config = dict(
    dataset='short pieces for a synthesised band: melody, chords, bass and drums',
    norm='layernorm_no_bias',
    parallel_block=False,
    moe='top_k',
    shared_expert=False,
    layers=8,
    optimizer='muon',
    adamw_lr_other_params=0.0013,
    warmup_steps=750,
)
Rows from block 4 of a small sound classifier, named by matrix and row number. Rows with one number within an expert belong to one neuron, the router's apart. Each number is 200 + 30 x the weight over its row's rms, rounded and kept within 0 to 999. All counts start at 0.
Before each expert's rows are labels from the 100 clips, of 14848, where the router gives the expert most weight on average: "strongest on" is what is common among them. Only what is clearly more common there than usual is listed. The data: short pieces for a synthesised band: melody, chords, bass and drums. In brackets: how many of the 100, against the usual share in percent.
# router: router (model.blocks.4.mlp.router.weight, 8x320, trained with AdamW), inputs 80-159
# up: expert up (model.blocks.4.mlp.up, 8x160x320), inputs 80-159
# down: expert down (model.blocks.4.mlp.down, 8x320x160, transposed), outputs 80-159

# expert 0
strongest on: rimshot (43 vs 15.8); text has "noise" (36 vs 10.1); drum pattern: bossa nova (25 vs 5.1)
router.0,186,222,189,179,189,180,220,239,193,233,184,219,229,123,164,197,157,284,205,218,205,207,232,201,198,183,199,223,175,265,227,191,192,249,182,189,192,173,215,172,240,217,179,202,229,209,179,250,211,210,215,155,242,187,181,199,190,257,169,136,157,228,213,140,224,186,188,175,196,159,259,180,237,194,178,192,182,200,199,218
up.5,225,209,212,231,185,247,204,205,205,231,162,196,205,225,255,187,207,218,255,191,194,222,210,130,173,204,188,231,229,194,163,164,200,177,176,188,186,239,236,209,236,262,189,232,157,242,203,214,218,194,202,193,169,222,175,167,155,197,204,242,161,186,153,194,177,229,182,204,229,145,218,217,191,203,251,194,151,168,202,169
down.5,203,218,239,186,212,183,196,201,173,180,207,166,193,204,168,194,193,208,231,226,189,174,192,204,136,205,180,249,145,209,187,159,200,220,152,126,242,193,179,228,182,137,178,220,187,203,207,228,144,185,242,205,187,205,255,217,189,194,162,186,245,182,191,186,236,177,191,189,171,217,174,189,220,159,170,164,229,198,239,225
up.6,221,177,251,238,227,208,184,193,190,204,211,211,202,192,183,165,253,195,209,187,211,180,153,226,224,208,212,227,206,200,186,175,208,211,193,234,169,177,215,151,214,153,225,203,150,217,205,177,186,168,173,165,292,230,194,208,201,154,217,187,224,179,165,128,245,259,222,189,206,236,229,204,151,234,210,219,231,222,204,246
down.6,231,197,188,200,186,200,154,212,248,224,215,244,176,211,203,185,196,231,182,242,170,223,203,221,204,193,260,228,233,256,244,234,193,183,232,255,188,170,156,224,218,218,152,201,244,205,193,165,173,195,198,194,187,176,206,198,210,188,183,226,192,172,248,253,196,181,188,184,184,209,230,238,243,261,214,268,204,221,199,203
up.7,188,181,190,164,238,216,147,195,177,223,245,212,147,189,194,239,222,164,223,208,181,225,177,211,248,214,139,184,204,185,208,136,213,175,248,227,159,181,141,250,176,219,200,204,230,260,177,204,149,191,182,225,232,262,188,222,168,169,228,297,176,177,256,168,203,164,232,216,191,208,196,179,171,226,206,207,206,166,214,195
down.7,194,226,242,203,192,245,206,188,201,203,237,156,159,166,220,179,199,203,192,155,169,163,243,202,254,269,219,210,207,171,229,268,272,207,183,212,205,220,227,176,198,198,164,200,185,224,192,157,184,236,212,199,192,228,239,180,229,223,228,171,190,168,174,205,236,204,223,188,175,179,205,227,229,179,177,238,169,208,223,187
up.8,171,211,201,240,281,165,220,167,132,224,141,211,162,193,242,167,220,187,164,231,265,215,250,183,212,206,250,184,256,215,236,204,155,162,205,145,199,212,223,214,214,241,169,206,136,199,211,163,182,205,250,206,175,183,201,137,194,152,233,181,190,206,194,196,196,157,189,265,179,235,219,192,201,192,211,261,222,214,268,193
down.8,204,204,193,201,141,211,204,180,237,222,242,249,192,194,178,140,222,210,210,218,176,238,222,176,226,242,217,216,180,183,196,232,204,214,212,151,264,254,168,121,187,175,191,185,223,219,211,172,168,191,198,172,162,216,203,182,217,222,185,187,223,213,210,227,180,180,249,200,202,189,191,212,131,228,260,209,188,206,158,169

# expert 4
strongest on: key: C minor (27 vs 4.1); key: C major (27 vs 4.3); tempo: 80 to 90 bpm (26 vs 9.8)
router.4,255,193,245,211,183,161,262,211,173,196,173,198,186,148,218,199,225,202,132,238,192,189,233,199,145,224,184,222,191,229,201,194,198,216,167,200,280,230,194,225,197,211,169,200,220,194,208,190,166,175,227,206,211,217,179,202,174,240,187,231,182,225,210,147,183,157,186,235,208,173,210,226,209,196,165,142,169,209,195,198
up.5,224,188,213,208,187,217,234,173,241,193,148,230,253,192,181,220,216,207,195,160,219,207,170,188,146,238,252,185,254,166,150,249,201,198,215,167,214,236,213,196,220,227,216,180,178,201,212,199,199,159,215,235,215,228,143,191,193,224,224,191,210,182,100,165,202,188,192,184,309,218,204,265,206,200,210,186,228,182,205,214
down.5,231,192,253,198,249,209,202,189,184,194,261,159,204,200,249,240,150,187,180,215,235,239,201,140,193,200,196,160,195,241,189,239,185,219,207,225,247,174,222,209,230,199,162,191,200,209,183,176,245,199,217,186,174,175,232,155,176,217,194,166,192,132,143,257,234,186,169,189,173,184,187,208,215,183,195,176,208,209,219,183
up.6,165,201,200,223,201,232,220,204,199,197,228,207,177,162,179,166,206,163,162,194,150,218,204,212,185,172,186,194,183,238,156,260,242,185,213,268,236,222,154,228,195,168,160,245,200,219,180,175,238,220,197,210,227,227,164,183,214,174,152,189,156,208,183,174,165,193,255,156,190,162,209,229,190,230,205,140,239,190,212,137
down.6,216,234,245,168,209,162,176,217,166,217,203,170,168,249,166,259,212,206,166,221,140,201,226,208,184,215,197,158,194,229,235,216,210,176,209,256,236,199,237,159,250,251,170,169,233,138,160,215,221,203,222,210,243,208,215,236,238,221,185,181,206,164,208,268,247,182,180,248,242,227,178,175,187,168,169,247,214,215,215,196
up.7,223,198,222,183,189,173,218,206,205,216,206,222,140,214,216,237,162,171,220,162,229,162,215,222,221,186,225,201,203,189,228,257,221,177,178,181,184,161,199,177,241,236,178,156,216,186,224,189,196,204,197,225,164,211,198,236,167,177,210,211,181,205,233,271,149,167,243,164,192,167,218,138,161,196,181,214,236,240,160,238
down.7,218,211,152,243,247,205,204,163,162,172,193,198,188,233,229,190,198,180,141,204,211,214,251,212,195,110,206,191,177,241,176,257,194,226,190,183,173,177,172,239,167,188,208,215,183,167,212,288,146,186,174,207,187,223,238,152,201,164,169,200,215,178,210,219,232,224,206,239,289,214,233,155,206,207,228,223,190,226,169,190
up.8,194,233,220,145,234,214,193,168,206,240,249,190,171,159,190,150,258,169,195,175,172,131,192,231,182,200,177,191,189,232,200,208,206,164,221,223,162,194,234,127,218,234,197,214,193,195,221,218,228,210,166,154,230,211,199,195,191,173,209,241,238,166,154,190,193,173,250,209,222,193,226,162,195,227,135,272,218,221,197,210
down.8,248,203,198,168,178,221,207,168,173,180,207,236,202,203,202,196,199,193,225,194,202,235,191,218,212,249,175,178,211,255,241,222,233,229,194,167,217,172,203,201,149,232,147,206,151,185,204,215,250,184,255,228,216,264,196,208,202,198,189,186,180,225,193,168,167,236,187,165,207,162,152,208,163,197,249,255,176,183,209,227

# expert 1
strongest on: key: E major (31 vs 4.3); organ-like (27 vs 10.8)
router.1,208,207,212,167,172,181,137,204,241,212,177,199,226,172,203,186,204,174,142,189,145,184,186,218,170,204,177,221,221,199,180,209,121,206,175,140,259,188,189,217,178,201,220,183,253,181,259,163,126,202,202,219,218,153,255,211,195,227,189,194,184,215,257,201,183,234,148,192,200,154,203,195,201,194,199,196,206,230,165,157
up.5,176,215,172,152,231,191,194,170,200,212,189,256,158,244,214,212,250,211,225,183,213,249,185,246,157,230,198,213,215,170,172,173,194,273,213,258,210,196,230,152,224,178,185,211,159,209,133,205,230,229,225,200,211,236,251,172,214,159,190,202,217,201,201,242,228,168,222,179,186,181,182,190,175,230,176,239,243,201,207,205
down.5,238,287,205,212,237,227,170,199,135,255,178,181,194,195,177,226,202,210,219,184,239,177,198,158,226,210,165,227,234,211,216,176,280,180,202,171,182,218,220,210,219,221,220,207,195,151,174,200,249,198,175,222,208,217,213,237,148,178,183,246,187,183,195,245,199,196,199,199,153,260,181,230,181,210,164,190,175,235,255,242
up.6,185,176,211,168,185,214,234,187,197,179,229,218,180,213,220,215,176,220,232,198,177,187,158,172,173,217,201,214,219,230,213,184,188,176,178,288,149,198,221,212,202,158,212,235,195,192,230,216,195,227,221,207,151,158,217,243,197,233,196,212,195,201,181,228,213,173,156,203,209,173,197,216,182,165,211,210,135,181,217,148
down.6,196,199,215,177,275,196,255,214,210,212,211,234,162,217,135,216,188,234,156,227,202,210,176,230,194,183,206,261,220,185,224,211,224,172,190,215,210,189,187,149,193,181,218,272,261,155,202,218,170,158,208,235,221,165,224,205,215,219,210,232,211,244,264,209,224,232,199,238,224,200,240,228,198,218,181,208,205,195,201,180
up.7,192,212,201,200,285,206,196,195,121,211,247,215,218,243,169,232,182,174,204,164,227,238,257,140,228,240,210,178,190,149,202,192,204,211,224,221,204,157,243,233,277,213,146,215,217,275,191,169,207,192,159,203,235,203,172,229,203,162,234,228,222,165,173,251,248,144,219,231,188,157,218,142,233,169,244,244,169,174,172,229
down.7,218,173,201,212,196,189,169,222,273,145,191,211,245,208,175,202,198,208,227,186,204,204,191,201,258,221,181,176,166,199,232,134,198,253,182,180,148,162,201,219,195,212,206,215,166,210,214,238,157,193,197,218,231,199,202,250,257,173,138,178,196,184,231,236,180,182,184,207,228,181,210,214,230,201,235,209,207,204,178,176
up.8,190,231,218,233,183,196,198,208,189,180,205,175,141,191,213,197,171,191,222,253,218,188,231,235,187,226,260,201,166,222,152,191,204,206,229,222,184,196,204,187,178,193,189,149,206,199,183,167,194,244,200,183,223,198,109,180,208,190,255,135,236,209,196,202,226,172,212,211,160,169,171,177,186,225,303,197,195,166,156,204
down.8,206,239,196,232,214,188,207,199,258,212,197,141,193,242,193,202,176,194,239,165,235,209,206,215,172,206,209,197,229,267,219,242,170,152,214,157,164,152,212,159,196,205,202,242,202,164,199,164,165,144,250,224,196,134,169,168,180,245,211,158,204,196,163,200,201,255,186,206,188,205,272,184,282,198,218,217,175,194,182,267

# expert 2
strongest on: bowed string-like (46 vs 14.4); melody instrument: bowed string-like (33 vs 4.4)
router.2,250,228,218,201,228,175,201,190,172,174,181,208,253,184,176,204,240,158,195,197,186,163,203,218,157,169,176,262,199,222,194,124,199,214,162,151,257,179,194,256,222,236,186,242,217,188,224,162,184,222,154,168,186,197,183,182,167,186,213,138,233,230,181,191,196,255,207,226,262,167,239,186,193,225,195,204,177,181,254,186
up.5,199,191,205,226,218,236,182,243,132,204,220,160,195,200,194,181,203,226,160,186,164,245,219,219,183,164,206,271,140,171,222,232,193,191,187,221,200,212,220,132,186,283,227,221,230,195,145,186,181,183,225,207,181,184,205,200,246,161,223,167,213,240,179,204,181,204,204,195,206,185,192,212,199,161,248,256,239,234,198,204
down.5,211,165,181,172,143,178,163,171,163,230,195,163,205,159,188,221,189,183,154,180,175,220,241,200,252,229,165,200,190,223,232,214,249,181,203,153,168,216,243,156,195,193,226,195,202,202,256,153,190,174,216,240,210,166,214,191,213,218,222,269,197,160,189,177,197,212,142,170,213,238,189,221,211,228,149,212,227,246,225,198
up.6,210,197,238,177,223,211,211,161,211,227,211,190,224,147,183,209,171,187,218,191,243,179,222,159,242,190,229,191,167,152,232,157,177,183,249,159,215,205,218,164,208,248,200,238,139,211,113,188,183,178,163,215,175,217,151,224,204,167,204,176,179,217,242,184,206,164,246,204,202,200,230,244,171,211,251,181,155,212,230,200
down.6,192,139,207,172,208,189,181,226,153,216,196,157,271,245,163,209,185,200,191,176,249,203,182,221,172,211,228,185,197,166,190,204,207,183,190,224,180,169,228,252,156,170,195,208,212,165,237,219,199,200,208,207,220,163,251,226,195,159,201,158,188,194,212,198,209,147,164,187,156,225,145,218,208,205,220,157,165,195,193,193
up.7,201,167,163,201,211,168,288,198,211,211,212,224,210,179,192,193,144,237,183,154,206,151,212,215,229,240,128,192,211,199,224,247,197,234,196,250,214,180,183,195,141,225,206,147,154,266,168,171,178,239,233,217,249,229,187,218,150,187,184,199,235,193,222,194,189,157,225,212,230,168,206,207,149,238,246,163,234,213,206,179
down.7,190,219,182,196,221,200,228,266,245,257,214,211,173,229,215,248,274,177,184,203,228,233,184,172,209,189,192,189,218,250,207,248,241,232,156,205,217,177,194,216,181,188,154,256,234,196,164,233,220,186,162,213,133,180,166,170,248,181,222,192,164,165,192,159,240,254,186,250,182,175,225,171,215,235,209,244,173,155,231,215
up.8,158,246,147,225,148,174,185,207,180,207,192,236,209,212,203,138,176,188,197,211,190,204,212,153,212,179,249,220,207,175,226,197,194,254,245,196,133,171,203,200,181,147,199,156,218,204,189,186,202,162,173,200,106,239,191,178,216,208,205,178,233,208,219,233,151,258,220,226,166,182,218,174,165,187,213,223,189,180,245,205
down.8,199,193,183,228,183,176,192,201,173,166,231,179,211,174,218,266,205,202,207,150,176,223,194,152,235,204,206,171,225,216,210,189,209,225,256,201,176,228,263,210,227,236,229,251,153,199,141,234,226,196,214,214,205,167,216,166,163,156,207,211,193,179,158,215,221,219,218,148,224,183,184,176,170,171,182,168,223,129,163,199